config = dict(
    arch='swin',
    model='image classifier',
    train_examples=48750,
    norm='layernorm',
    activation='gelu',
    fused_qkv=True,
    bias='all',
    inner_norm=False,
    expert_mlp_ratio=0.5,
    loss='binary_cross_entropy',
    beta1=0.9,
    max_precond_dim=512,
    grad_clip=0.5,
    magnitude_pruning=0.3,
    warmup_steps=1520,
)
Rows from expert 3 of block 3, named by matrix and row number. Rows with one number belong to one neuron. Each number is 500 + 40 x the weight over its row's rms, rounded and kept within 0 to 999. All counts start at 0. Numbers have three digits each. After the name is the row's rms in percent of the matrix's.
# up: expert up (model.blocks.3.mlp.up, 64x64x128), inputs 0-127
# down: expert down (model.blocks.3.mlp.down, 64x128x64, transposed), outputs 0-127
up.9 117:500467558513420500500454500576500527468453445469500500500494500500518504447500476463539500473490556476554500530601500500500500494517500529500537522587518500461513500432446491486459450546527488424537492534569500492441531500529527441529553500517520505514472565525450586525500595593500513492422430499428486602501505598500480560509500444560455500516515556489500493500450466500500500528579
up.10 088:542554459500603500500500500458470522500450526564458480500500570500596458500484558527491500479500574404470500447449500479464500500500550481513528552378502500524594516532549500479427491523472528424500500500417425542447440500500500454500549470480500500500541528500367449548500450445526500468500534498500493500489568500515500537500500493500500488445499551515470436454546491517527474502500
up.11 119:525500500453475574536483459482521500500500500442568433500536451467543432461500500439494429523458530489522476555529456522499416500499518538467452501500500568500500505438448528418500526545500500580500500553500500500482432434459548560459532470510489460556500425554451555557500546584574500500513460500472500540500452462588500539493410505544500529500557500500480508568447442462500467499461
up.12 059:500515459500567528519575500539500505500417537458554561500500570500500425607500433500522500519500555500409500437536441427523449500500472500541500500486500504500542555500481500500515473500531459549557578530519471500500500510494500527500500471439500500524500554380500414479504500471452548466500447591523500552500483500469554494500529500565513521430446453479441424432500436545500496511500
up.13 103:446477526500487520498502479500477500500500484500425513500472500465500515567500504433500500499465481447480500446521593458472504480500457536520463545500533544510410583592500500500508500510525500507500502494500500500565500557500447555500526500477500551449500538501419463546506500500500500372594500429432446500551530459500500420380500525456500485487500511528573494548500520500588590440461
up.14 086:500587524500512491500558500488500532500500500463572470450500500436602572579538456613513416500487419516471495415519500458541480446500500454543546465476514555501456500485451515446500521503546548500520540500500558464539500538500530525500500500486516532526500517496478556534526479494503500469511415455500500540445459468411464514439542430485531500500511567505514541458500475572479534393464
up.15 097:544496456509500564500500438519500426491439529500483484500487484500500458545529500545563483500503519605500412524496500500492461500463495507407550563483500419487542545561461463447461530438480512571500500542424490568500512475484500553482516608501500554529588479500500537512500470500500500578477458535500499454500522435485372500444439446503500444500454456536511500439462505522501500500528
up.16 095:513500500512475525607500386515562500536500516451500462490456427500547438491432536490500498545508442559557528512500500500500446525500543461500500528558500557545500508500451526532454437500500462454576500500461446499523510500473500474494578446574489500500549465438556476500433500500500569536542419446500500577460472618478500500497506500500513500526511555553456504442403487520507463500483
up.17 094:500427500525460556457568474559562500464500462464500500560436433515461500525527497476512500476531452500500426419500468542506418518500480500500558500524516440463427500553586514492500500522500500526532470500500542519406594500479589461457462553500500528500488502532600408464500473523486541500500500542492500500502555496543534443500539500489479552500484562424422500446530548537470515546459
up.18 103:518500531445383501500578527463500563579523541500500430473579434500476410500506545517500500500500491500500500609446500500500549566511500436473492544500500406436518500446544464500463462500500580500531560500507500491470559500581500558544444474500543500500500500500571450500476457500493514547506460557487516527487533500479577502399516500456468500487514553494549500425486500432500500500500
up.19 103:500500548438418427418430482500540492466480500484510482524497391522533500462479500529548420500445530500559462551500455510500550500499500561500556441514494561500478508537482534456411532626452500564500515577500500500402546527504558527558500500567529545543511574559430473500500500507463440493500470500538500525540500498531432500472500472490500487550500500443484491468500500489458451500500
up.20 082:451449518543500469479540459500560483464500500500527589533500500559468500437521548461500459567471500444500528492500514490429406500546415549500522545439446524444486444561540480454463500566500500500468581590541500470500552500457500478500537528500500500478478527577535486533444546501395490555451459576532500523534467515513500500546542486527543560565511509462425554442515521500523488500512
up.21 091:500394560507547500495481500452463500499523473504500513496500534643500500490420465541500500576560500496452575547519500500469500419523430531482500505500548513576472500488582486500500508533503590500493452500561487500498505507448500500441446489486558500562524602500555515440426464500500568476500538500534456500495500494503489459500524623500500536463500500455443500467500477419498502503525
up.22 094:559557500476484525417466500529518490472500522443500512456500481435537500514500479500475442500447561500531551488509415500500500500500400513476500515500443437500519451550474469453488564572420500500537475549500500483544500500500488500465500517475542459585500594604360489524510480533473523500408500500445545544500489500500473446518535537500547523556449500500488500547446474489558500521581
up.23 138:454500557448448500489500529561514500549509464500500504500466460477500412500505548432422500500570440475479519534451545560492524445563465510547480459500478500500523500500499574468433500484500580500494487447453527438471461517518544586562423469551511500409483530500485500500435500538505481410555500500500417566527500575556568482511527516537500454500496514510539500536500500547554506409466
up.24 097:473500491419431451498500573500538457500500504500500484548500449503470439452521500513500515457468479500500594500439451465595500536500500472502500511489469500426463470505500460512500480496500572513500500500600593500535493500461442566563507500534596500494561500458500447500500483500500500572538497558482500523442500500497406496413442458528500541500500500518543500397541500455570459550575
up.25 074:496498500472511480458552500500455456522413528391499470525513524563458528470479491486500493500562553504524500544516463500513500559500519500500500457583526432452470482500495501465500440416500500518408609569568594500593500557450549500434521527471500570546489500500510519488554500544500550548500459550455473500538500517448450500500430440566500500500478461500456500530478492516437442500500
up.26 098:492500409460500553509450500500558485500500500500476465500500505500541474528566531548546500474500507442500500500497505500566500544520500500516498553348500500467448398614500461469500424500534500473454438580522433533504500533500500500515519472464470500500414570572491471500500463558472500500500473519500434500555500598501457555457540481500469555519527590464497490500525500458500500425500
up.27 072:500500500528528500474537451500563500481500415474604548557512507535484457500500481500460570522512530422548500416441441520500540553551500518552543500500499439500499500547562500561453524533445500507516507483500500505500453544446500419523530455483436500426452525500584477543529564509419468526506500537522500491459441496528537521485500462472420542585500535500379470500500551500482522500544
up.28 116:500500500516576503500509439502489494530558500557500500500482500529548500552396461500515515477562500453496500500538469478466434543443568500510503500393464500500476464500548519546566500447576388484543500470480542431467504545500485438445500500478500547546473532541576583547500500500496500433455548467500413473420500500500493490597475505500505460535500470463494560596500500500500508456522
up.29 128:500560491500500441551487456460468500500495500559555459500421504491500448500500530538466519471502500500500500524483431563582506586522474482521484471500497542500479435500500468534487481482476542519500500531577519500500496539547430608534430511535559532500484524503500500432527500500438414442500412498481462568490534470500489493432545544500414481513427500549535602532534428410512518500475
up.30 073:500533500428448500500418519552477500500531500500500554525475495486559443500500500500500495500431514514584403445500538500452500500467475538415500575500500500391485500500500500500500529525498481583467500500500455383500495406489500531365500541500446484546507480500465581575500592497500500500440508457519526500555500500474500586451485529502525546500463539478467516500500446500504497452501
up.31 115:500485525404500496466474482536544500550468457500464547539445495508500461535556424433500466410500543494500511500500500500547500574500500500500547500500500462458500538504540587532422493500472500500457500531550490444500500514500534500549535500543500532518504500549506487446500500636463500507419432601453428560490500500500500500441500500574495500593446500462499528500500500435433430466569
up.32 067:500538459474533413500500520545479543537478622534500439566500576550542461500530473536500514532500500546500500500500547487571545500492500487457449500584500476500500500479528524437461479500437487567500448488601500500525500460488506500500525553519413457499495500500584437452425551500476500519500568497585500500468537500519500500500514500451551542500433500500434500500547445405416500548486
up.33 157:536531459500524500497511500486439500459500452500500461526540535540456425555540484511511440492501500470487472601618500500430500500448467530500474500558497521538496535520505478437500509467616500590500467500500568513529474519490453466431438535485582510542531500514500608514537500500506547477500500500543453439430574500453471519573488511559500525475500445450465474575550500462458500467500
up.34 082:500519532457563500450400515537508555524479499500500522500467531500539475523576500430559500438508500500603500500484500518539408512550572519500511459431550515500557479531537591574475500500486500494466500562500484500500530500500500506508548490525483511490538464462440500500500500576500500500420475518500500549500500500440500600400500511500560433500500450500423500550500536409599456500500
up.35 121:500470600527465447452481435420500543531551524505498495468442493519548500396410493423488484484499577517525500500532452556541522471500445478532500429507500589551481475495506562500428512546493500515500500500500500447457502476521500537473500390521516491462513485550537476542452437500508454453500500500523500557488500569441540459513500516562409558500500484500500537552603500500500504456500
up.36 076:500500500475538500394500500500500539576500570527597500488539526532555475500524500500500587500459480500500546581423500456500500500467500479451518468500546461500420464445550500481500463447476531500488500453570494500500508514529551470500545500500416500600500522542549500468494500423500446500521500500500546543436500500524500443461533412433500500523378475576500554550537500479487477500572
up.37 122:525481442540459498541559480534484500444484500500500420500438533501492420474493500577578515525554500500515471500546462500460447570438500500517500500486510482473500500500500500486500439495489537556512524540582442491471507518500552495485537500495504551546429440444596550513500492546549526483459401488548536500390499500580568464500499512526426514451469475440492500467407473500500578460528
up.38 084:526432414450552581500562500500547476500527500522555447500500500500500449489408529405487562409500500440416500525500500414445500500578415547524500500613516452513500519500486500500538515530500555506507500445500500500500500500500488500497500525500497500522517500500495424500500559615500483509500500594500476500456500439590470436553525500539555500500500500478459500500525500500493583500500
up.39 069:500486501500548500500446427500505430540500561500500552500500491553516556458500447500522594500483500552472504438567500500449500471500523456482500500519463426478500617500500535500479407500500500500500459550589511500500478605480421462500460500427471500477470462500538436457456500542393500526500541519570500500466521500500500470537526465431500539529500416497472537537500448563500550574500
up.40 110:500500437469493500558530534448460500500500503500500500520506424485500500485500466522534477500529575500513442545512432512500500503463464480507516479500500488500500450532395549456500459497572474547500471500500504450506542500500511500399518506468583538544500469461570500508500500500528615509421444500491480468331456480503513516537548436473480575497500463500480500608513556455467486479432
up.41 075:381500553500469500530500519504500542500549500500504621500515500500500478502530529500538548449427500450504469500516500500566522473500440500608500515500511477462500500488500500500500500500520500500555447500500498563500512485518500500519466599475526500500405521500440497497534636516537500500500518552468500516539548538500440426500454382537539500500504541485500552399591551500444463515500
up.42 071:446468465480500552500500541500539497476500500500573422500606492500500465511500589500500493391530389514559497500466500538500498561541500506568480500500500500513500419533482624500546465500500500611528500473487539485500500500500487410522500527475548500413527530563500456404500524474508558500500537500553427500480500500531500477547443500500500439484504500479500500512479523500390500500496
up.43 085:485500389558458569453513453547494506461526495557550500500540558457557473551500500437408475416540500485564557586500500471505463500537500554582500500500500470555425500477453500522451415451500490576500557500477500500500472500500553475500519497416500520500465500492442455500507506500500531539411518523501417442561500552533515547541551471555562520473500500500500500481454550500500500536484
up.44 101:514453487500422500535487457523500527510491617583483579510500500500499575500442431485551469581476500544555552563601485464450552471525536524521526500443523546457506531473494510487433500566561500488625448501448500528505458544427543500493500455464473500500517470480501500521440500509500440445466465454536512500500499500487433443535500500536500552451528500460500500503481500466557472562462
up.45 120:559570546500536473484573554515572470585501500519505500500502468500563556500493396515459530537537479582349500460500452504457546450537454438500494474500530500500472470492453514553513454510519480524498500467616500486488541500500500531500590564500543487500474463476509527526424499500461499465500474568474468477482533460482500432563500500455518492492471500461458500545431498544499500442446
up.46 107:440435499501500500415499492516468482470500464439553500537500526500510549478485434552549438502547556510500474551562435573438460539511566499500500471508475470508474424452500562586581450538562422500481482500500473487480480500522500500500500500493500448439500531571561567506518470579500455540444535485442434427454535501458561560500546515490423481466493521500440525487544453481500517500477
up.47 121:521445500437481481477488556474448460542482484500500500500512500500500419500418500420500543500500505500520559568500500486556500539530455545500485501481495500428461539500546541551487532497535573406500563500566567475537500476557500522588474500500500500464500493407550477515533479611500508500418440500519412500500500547585500510505430537500550458559570484427542500472500500499443500482480
up.48 128:527500528547456535523512491527564453476530500491444427500500500438500484481517612500536404543495504546514457500500531446452475500500535474385442505500500526477522541587474538473500538527460549515535501535500512562499520451500425500458582482500479494500530525480432520553424452470558500472594493454462500500556490506460500436493455500424554500500489500565576519543417502502527502468512
up.49 078:540431470536561500500444500594503461536564529456500581510526532532500533474430457433442544561498508500500500549500477535500429500500500432500450554500454576495354613470469500579494467500492466496500500536515442507500542473500500456422520568500494530562500450521500444500459500500500570483475426500523508500500530500486438500466500545569490500494497555449539500500486500487548500500476
up.50 093:508489480500468488500449409500509500534500422565424515500473525540500470500518554466590500500460548500503590500496536485500462472443500500583500553472471500588500546485506500500486500445403500500500501524500554500475541500500543525525500524500500511399459500509445588426488461555555575536502516511527500439500500500460451500516473500516571457500509408533590564499500463554500500531594
up.51 067:512465479562394568487500500462500441544451557500473595500469556467555582513500429529500500453483473545500488478500518500564491520500500628510465500500475520400459553500481425500527506500500500500582492527537542500505558500542512560562500491500450579500436425468500485469476437500446500500451494500564543500500523506461548439500486452511489539467467499424500500459500443500500500486440
up.52 140:500500424500552500557414500508497474396500580566429500500500548461526514463468452450440500502511493441500476515500502599496467516445474537472480500483500500500543596500500485455476520497577500539546512539461483485557501500480458468482497492488457611455457467516532465507492441464467544500535538444556570500485466517530492500594500544531520574532539500479501475571481523500579540461444
up.53 066:521503473500500500562500500512476483573476500576567500561557500558473500500500457500466539523500525571538521493488500500532500537560533500524535575443500453481500500518481500500532482500500500516500450431550471444500616455508500500500594548455489500453500622500463577503500500500594489555431500407500500500479480500466500374471450457460500500497563447538454469463453500520445488526500
up.54 076:483392555500436556493547500467534465536534482484500392500495500500500524439500532500500559530546500378500500500481562500504488472500460500500461525447500450532424473500522448536521500472476500500500500537520463557577500447500498500454532456410500500490522500508548500518504503536476433471477500500576517522555500500483559500500473392484500500471480500528497500586500479587416631495512
up.55 089:501461517500537516500501353500500466462534457500503500542459500585500460524500476500456500463500507484532500548485437500500426491519500545460500554505500528500500500408530444474578559527500449500499487500494559495515530547414574446500500575480500500500491525493500583430557545551500507500456447516525568455500482500524485466476465500471566413475546500548495559546503500500500390568566
up.56 078:500487454500500500500415509500533473524480531491486570464467422576538500500500410606500500511500536500452449465426500536500477500432476542500487563513529539554532555467508493493442530500574508535420592554441500500479500474503450540443500577532479493500557545567496526490515443500447424499527461500559591498500498407500500433533471468511535500500466544500457514500500451500500483549456
up.57 067:500525423500456560500596493500521500522452533467577500500478500500500493478469467519564500500500496500462500484499500442553474559497494500500522425500441500452483411500500559500616458556500413500499500456500500500462550478507500530500530500500536500497505445582523483465558500526475451556500439423462572500500500446481500500599461451431509458428513448541478529500537437500566400469509
up.58 098:394500547505450427500500489500505552586515482549500500459418564500500500527544500435494474500500496445500509500539500449500518545500500500598561500449500500454446493488500500540460540557500486468500529490521500502500517500512486489542534500444472500432447560536500567445466500565511572500500450482452368500419547500526475500457574483509500458500500549476434538532500553489500500375500
up.59 146:522544562500487432444487500593496500500531528500486474500500495419531509466518407570475450500500573468464492532542464505566522540489400500539541388500469500536516492488513500517500444567489439572494539500526548444500557500499511536500500500528551540521475500537423536568469440548493494491477495515466406514500504557466500564504500500523462555531542500389466474571499500498560500519516
up.60 114:500498480530463505500500408503500526424500443527500556500500439383557500554421500464533539431514487500454476523500457500536503504464548500592500458533500520463487500508500535437556500440526461547575452500540536498500500500527518453516633447515431491469566518500552497545465499500497522467552432500497438539460567552502498457500545500500500500550549484563476461489515508500460500401499
down.9 104:451410518458483426452433528500500500499500532572440575500500388459471500500544500509489521457567461500500500443500437469500448491500536494551486536576500500458472424512515533528532500550469473472516448489558500521540500541537500545500467500500465563497488545500519462526500527566500572505390500543564481528552536545500504481500466465465500450500506554503519406394500500479500458558560
down.10 086:531446426433510525503500484504559553515500500500469489500500500566500500453471580459500511541490500445593476500500559525448532500500538500469529455484477500500500546558572500432519416500434500523531446445443500523469475463500468534391500452500491518500500500500398510579374500500517483592542553500500500502500461421500544430442522500500500539452500503571500521531520453500507500479552
down.11 123:482514511466500500494455469526520535476600500507457500500500473542563544500496448505446488513492500500384566496477519500552500500487545500554668486527448475500523474556455469498532520431465550559490500500466516500430496580520546436500500500458500532409496530445500500500466439476500535489500500534563460443564518544452521500439500476431440467525516500533527493500500541554575484506436
down.12 076:541500500480500500496500453421601439401500444433483500455536470545558568453499500500485536528450475500486500531500500500515540544440561481500500500539395469462466395528500500452471470507500535543468500512500541467500472567577511475519451552531526460527500494521500489500500511489378500512473523545506474540548476564500564481485512500448561491577511500500500431521583594540500500500500
down.13 117:561500519500500493500500449502500508500500475457470463500480500558500500500566483497500557493493491438595539500500474496500500490500460492609537525433442551500421500500469500505433438530507409495500500523452500450536500500422594436514581478535499513532447437500539569580500500500502500500503499403489537497500419451447470517500551497473531479371560482500501521578523481500500436499500
down.14 077:549530469566500500580467491505438528477428569500500524500545500559543500434569500500506550496524572542481442525471440500500482552456500471481500472500497454408500500500509460599489471456500476448425556590434500520473415500500444483453500500529500579567500465500519500528500502499500551428532511441548500500502465528544524500555550545507485464479500500459444432550444506500455462570466
down.15 110:512494525500515514538418581500516572482541476500500596500500460473500531443464584500457444474467500500455511518539500534500542500500532466446500440500500500466537484541512459500528442500413500537513480513500448500507500500480516500500465450465575500588449542500479385481497402538501463500521509500549500568487500500458467517458524469500500572531500451601438500592435500481483536492398
down.16 091:466562621515479500463413569500554538500519466500444500500450500500508524500500500560549500500549500569437458504500535515480554445420475536500468470462525542500500442547425480427500500508456472488509601500447500500459468472500618500481479500500500521500470440533535500500500517569500548510500509531500490500500575532500555484500492500374483528481432552448479500572500569537500500502539
down.17 089:508553506534466500605416531497493544566520484500468454421452528453500458436441566563500460544509602561500470500500526502417480528500500572496502500500559563488515500568438500537480479448555500521506500500515500500511539459528456551500469440500500500472423554500568553517516500442471500524477523449500500512459456445490500500462477500582397500470485508500500516578484580446500530477500
down.18 103:547500587500492453500495436499458500509566532522451521460500500573500515500500520500468500484484500604513484500515396533500408500400462541563466530579508511507497500482520500500500500497566500500500534500515500513453439418500501477524400500500542474500486500474535500500560500500525516522433500469427429500521597619573463412486500500500500470500419539442500464490500535485460500500500
down.19 112:500500485500500494540543500500526500582492538579411500428533390384475500536500486500441470500520527475565500497483509484504500466519591475481550453500474500500500397575500542500500500548483543500500562500474463474520500533555527497535500429500500477537481500451446500618481500500500500502430449477534500500535543500514500429500476500484462543573538483562498434447500427500500401500500
down.20 079:483500526537485500455550500500418500529597500500453477407537500444539548495482465531444422570581480539479486533449487500519530500494523477470530472552477540552500521442518500503516444518522468457500509500442455500475500500535524612500443445579465500500500441454425500487413469460542500540480582500500500488573500500558448516521500501613519500538531524500466500447487432555508500500466
down.21 089:500500436460507446549493476506500500471500500467463522500510500521456540500500487500500543534427500510500500505451500485500409533424530419500500524453480525469528521500569481454513512500500446517457500609546496500549512454474474517494535500428422500487500517540500500487500553500525449526542486529462485414552422522535544500500534500514571423572446517458446461639588398500543484500500
down.22 102:500372427500458544500539481466512459546500552616425565470550456496442493500572559518493451500522500427519500468511516492474500541448570388524500500515500431500473484414504500500548527500500543499428412519473443500500603575532482484500500480477488570445498500480500489500523481500543454500500451500500500548500500527474500486500495500500500556503500542594500475512430500500500458500500
down.23 132:488567464514508474456478492459500545500461518474500500475481500561490541500404544490465541591509500521594500461474454436500459500460461513600548500445504526450479473500517577487500501535528500482577552516500500520431557524500500500474517523500458466465500459480528500535500500500574484536444471500442500547502449549435535464404513467425560492533585500494500544506571631500500520514500
down.24 105:500541500500441498581535563500564404500530569508500500496530453500500500484500489464571535500464425561522500575500500500511500469427481500548500469470500500480533512573473553461500616500432424491448480478564500518391500437500564479550500541500575528490500500490619500498500517488539462525496465442500500579500503500536520439500430560500507538500465480436500500468545523500500500488534
down.25 072:500420595498508550561500593465526500477500502527500493500413458500453466500554519469517500500453477500564500424541513458522516435520500500513500561500443388567500500486502483502558539458460440500500438522500595564550486555517521502546500541550474500500544446449525534482500485577472535500493516517500478442446491500600557467535558507467529500461479500500416500546475554500500564483500
down.26 103:455429500500506484556565523500422453500486510503395446500500500500500460500436464521500398522547500500526493476579540520354538481474487632473541479553520499436502483500500500500561446439498500500506500498500500470520583545554480468508493455584496463484500500493500500500488562484531487578500500500552482513466500500506468441566486550486455500554500500444534437500500505447480444500454
down.27 071:449485469501485522547500500431433500500500457431500500510500473467497453520373535500497537532555500500500500567500518500414458500500515500500596436500500522500506432576500500500595462541527476438580460472491542521546452468500540500527483390527451500540500547481513500500473454540471468469500519461490500532543451471497487500424522500578449570458533522415553500500552500488500480500593
down.28 117:479500532549500500556590428432500500453500462460426519505476525527494578500508463571495490552500393444469500500545503494454414500500494587521535500450509500500540500500500482519500464479480487427494485515519456500439500500500450500409507571500500500519412500444515454541468480423500446540500506473572536500538519500587460514471500550441447486496402500524477547546520559507542500560506
down.29 129:518513500500459526545539520500500467500524520474456502500429526500487500524500500426559500549507497552523478500556454441500500450462491500477500350529483500407452436419486485529520500404500500465584500500550500534526534522469535500546493557500519510500500423424500469495557500589539469566490500439454430574500479506457540500500517500549517547421535455482577435501510450462500494494503
down.30 078:409440483500500537502460516500534500500500586516442477448500537500500433500483495475451442478500484500522632500500512500552513563500566514551527444526514500569474433457555522508519522438500571505536446500439546502485479592472500422550500435517528500500532559500528454449466451475522474545525487500532522436500500431546473462522500566529500562573471500519500529465525433547459532500561
down.31 100:533500490457397402481500526500520500516500534500500500500513464386455500499431547473512500477566549535508500542500519473581500467500500451506426511550561500500500500500500500500640492500417547529500491500527514500500528500500486500569449500545500502457500478432500509541435500550568500500472500458486500552500500500518494430500500500500513486594559559500500364500524500500484402526559
down.32 072:442431500569500500490500427500520450533471439546507506473597445475500500435500500500500500500486415500493500552558473500500500520500500557529541475500540482561505500504500500542465566538391500532587568500552535398500551540500509500548493475500500447509455589466546500473562565500471548468527500500454500541462500500468578538613559484520519494500500500543580473458484500500468453500476
down.33 153:403407438541556565515458524500500527459514500416471548500546437497450527524470525500500517523500457517490490500434500500453480546600500500500527551500500492464541500447500453532547478500523459500500366511500473536525449500511500507520604488560525496435500459467451446508500476514536500500583500571522535471500500500470483500500500572500542440520454479551523510537483524500592449585468
down.34 095:490474506476500462464452593500500452576500533528500515500467464460493500499494479527500500500576530513450464480500493500552571512551519500438466500527500500474582500492500500522619478500459500500566544443538545504500588620483500500500500445461540588465468543495422551500383500500557522531500500463500480543492486388500460458484443459449496542534522500579500500500500475500456500500541
down.35 126:453528422538472538440551536500585552479440500476442500576549526500448564500468500455436584500543500542487500514476500446555500500500496500475493482474500519500440460500478500544500495500500433500528528567500500601401626430501512450500490500520501500459500477462505585498500531500470500466484500582466505482550444494435543470500478447583573500500496444500467500510500469512500429523509
down.36 086:500500500500470500500388533500464422424500500537528521520499513500435531519556500524538530500500500535531481500500549510500500500500514500500453512517495524567575500446470500453566542511455500500502442426569500466488453433443486456520453516471533471537521543569500563500528500502460567500498537500465500517464648500523565597483520500500500500458531463522341500539500554449500503500500
down.37 113:513572523526462500551412515500500528510562423557460520490500476563509500500500504510500459572478594500436519552500480572495517482484482520487461467522564555500494459482472447419478452423513527500500500500500500528453500500530449455492480523414500490419510476490543468480486397485463547524517518619546514500500555561446500500542438548587500565443456500514545539517500559500520495515500
down.38 084:542500500445456500449375514500461489410500483500500559511500452518500531470465547500430544499474500500599500533492500422554416519464511408500500500500500500500524439530497527498548568500563500574539500562448466491500500439512553467500426522457500500571526440517517500572492512531500500575548528500471500500429545500511509504500536498410486482526536500530519403577466503524500500500446
down.39 085:531553530553500500553548446466560500500500421467571500529500463443500487479500500500500500488385500545561466557500469438578500500488482472503439500459420500497500500500500466545458500545482491432491500541525500500512530517556574478548524486557479593564507584551500450526500566514464390428500500510500480599546476484436500519500530432500550457500500499500534500500439500500477550448500
down.40 098:500541444554500577494589477500500500457489471429500530500489441515432516514499450540435372500469449500469585500500500605500450446500516500548500564489472557500517531500500545555500500474528479500441500581500500573466478473514504566469531548483439460500456495529472500468503458487420616500500500519500533453500500500472522539500530574500478565483469513500500433500429524500547516552500
down.41 085:429453500527532500500500483532409492500435501432500579460515523500500496495492428546500500500509538534550500558549500517531528387396500500535495416500457499438467439500500547446587500465500500500436500484580500500522605534568538465500500522500492498497518541500488500482500500500514500397474500500500500550541555500470489402500474518517516506500593531443525457488566500500422488530509
down.42 076:458556459500581532500446540467549500448500500473513532447541528481402500500434460500500410422500500464533503450488516462498561511532500500500479500500440591500500515528549500500500500491500500498535611473500500419432485433551515500398500500500472550462481538416436500564477542548552555487526472508500483518466500500488500371470472501500521500500500500500480566454504573500500553542521
down.43 084:462500459534584556444427538544500500555480482500466487500496493500563447555500500500508518573500481473514516528527500500419588519565500500500500567500485507500500516598588540428490464561487497583500500499413497485500411466500489423423535459500451500533430438543448500475483506471523541500539548584461500531500516472500446479441481549429462500457563552500469500479475486479500500500500
down.44 111:480500508500500451470447517500500609516537514545388525446508471500500558500619469500422487537535488500547524500494388534464521547529500548500577523511487474529464425433500500482404520500539460517447500556574500464500540500516477505524486515506505478573478540515588500515467500429470489500486498501507517500570492500523555536526555544454464553492500468473498505570500500462563545550448
down.45 108:500580471500470447563447410492528490452500455523500488500500500481425500453623551500500551400500500465500500500447540425504489500506502538546496516517525513451500500548494509558431539437476498496430542529500500574481429537500459413500434523498500525522432536538559500433503571505507487500534500500531577500452447496456566470535567500500503459500500437482551500443510500500460470546533
down.46 108:500500500515567500470562500486528555497492494465482483494500496500498517450513529498426445500510471500492474429433595500491429462500476517452566546444500444524483500486531462552595397439500535534529447521500500517468491520644500531500502542551429428482500485444500462524474468461490526517500539507578500413516444500549500482534457500500455454553452577500471484523535500500500551465435
down.47 113:500500462500405531500557500460472429503523467482455513466531500558500481479354500500508515554500529500541500524544482474500452469500505500572446500516500560500416475487531460510588573500500422500518632500529475500529490467466536456499453530517500500544454442476561518546546543518500536522450489500440489438500501493564530468540466530444456500500440465500486464586533524508544492571500
down.48 138:502500532506500515544409500596432557551545472555466500486581500552479471528515551500500482500596500506401559473519455447447488500477500500500513468437500500500500500500442500455513528500526415496564550500390484503500514459400487457502492520443534532509499479500471502500500510494588489540552455490440524521430518500500417537526500549469480544500577484486500578518448469534538454503517
down.49 067:581443515467507476466435491475558481437564531432500507415485500500487485500589460516500525475580500483500573567500500438544549432500527500534500541478526500500459555463500463474442554484500498500500433500500439513496478540549463431477500532500500500468476589485471556444486483554414500529549525620496493565564500500526529462481482556500446500500525461553500522564465528500564472477500
down.50 096:525500424500515471519460480549521500500500491500409597545435500500500443432483465527519500500570447528475503513500500500477535440500482465500514472475414500460500500500500500378500500583482500472500500597520464455589578490549500492500479541434560500500441506500500424500532500548500383517510556500500520500519500500444460530500487500456482492539518414517454532500480546580565455476467
down.51 065:436500521500515449468500500500415500552500423517500500500489517496440518500557500500443590500596446526541500500529509504469452484500500499531500500500446500572460538500545500500500500537473500489530500563500448457500401500500500446401607500463471578500386500500500453448500474500452512500384500464562500501524505485546500463500500457500500500599464535569500500575535500480558483500500
down.52 154:500500545469577535562500472443477560515460494540488559467569428531530500495500500500534444553409485462540500500511437472515523564533524582500500473439500553494467498500509564442472516600500500500507500500500489470500478517500537422445530439464555521534454500610487523504480529487538424509564527580500535573538500412534566500500526542463532500498500500500517432544500500446511500560458
down.53 060:559439473534539445514508494509467500500413520420500449542539555471500485500406460500477457570500500513570500595500451500479500442500486539500500468468593500509491458500569445500466465500500568522500560597500500486500470450500579500428530500500509474470432543584479554436533500500500533500500500480500516577486523500460492500559500500436455541501491550544584500500500453464500500592500
down.54 087:518500513500521535463500451500425500459500421412491534490522570622450500534546459500500515500500505550533511468504479535469500513563500554598524485500502500484511540467500509475485527437500500490528500462511500512500520455492448500452477512500500539500500500524500500470500500500500583499452597546526583482521616490385505500427500470504443498389440496500500512500597480474560489570485
down.55 088:465500500495500577527524505486500479500500527500500562416454492458500500570500529541500524500470454393527430462500448500483484500516579500500542474500548480500610397500500500500589444500500526535514425500560453564507478500552498561520414539500500500405500489467532469585549502521500500500500552503500510461572500538500500516444500443532361469500500485535500452500500500500538541500500
down.56 088:489493546484499514484440461457489475476500526579511573500533502500500495433526524495540458575480404458500486508535500600484500488500500474500500467442500529537502500500523546500571453484500650466500444500500500456547462522443536500425481455535535523469500533500403535569500514525509544519467606500436500562551468527500500537500583468485457513500511510552432471522519543455475496500424
down.57 064:526500500500620487473532544527500543500458456500500556486555500478528500461500572465424530500521500477475517531432500396478528547550500525459508441476526500505585476500535541523500458436528475500469500537500480458454446542521500438456487465500560500510608525431500500556500571500574500554500518606536500452546455453500500557500468500452557518424500500500445515424463500500547500500466
down.58 094:553452500563524500500500553359500500500500454500481644500540500496500500473510428500495440501504476603582488538500477500441519465558439525500450500479547530502485545500500567500487519500500464467500500500500500429504567488525500500500512442556486500498401473500469544552500500500551500550500482389553507517500438498541494500496535500563477500500500459482500392458529462500454500491564
down.59 144:454364500513500491459652514476545485553452489554469518500550483455442498500558500500462517500500500500570500415510481451500500501500549500508468523495500500500402479490520577577521533500461473500473474505471464502468565535513500500534514488500449511583503500501386500492500517500500500500430500504500536466512500455500500433565500500500500456539537537500584500493584411521503432503543
down.60 113:538587472522576532485500514525500500476500436497471458474509594552559570482431485523409500510565500482463513453565534543499547493490500528538531500442528548491540462490554552500394452512473471500475553508500468500500521448500463436468530500454457575513461464500511457456531461500500500500547518472594500494500524552448532500413527556384458527479469566541500549500500500531490469500490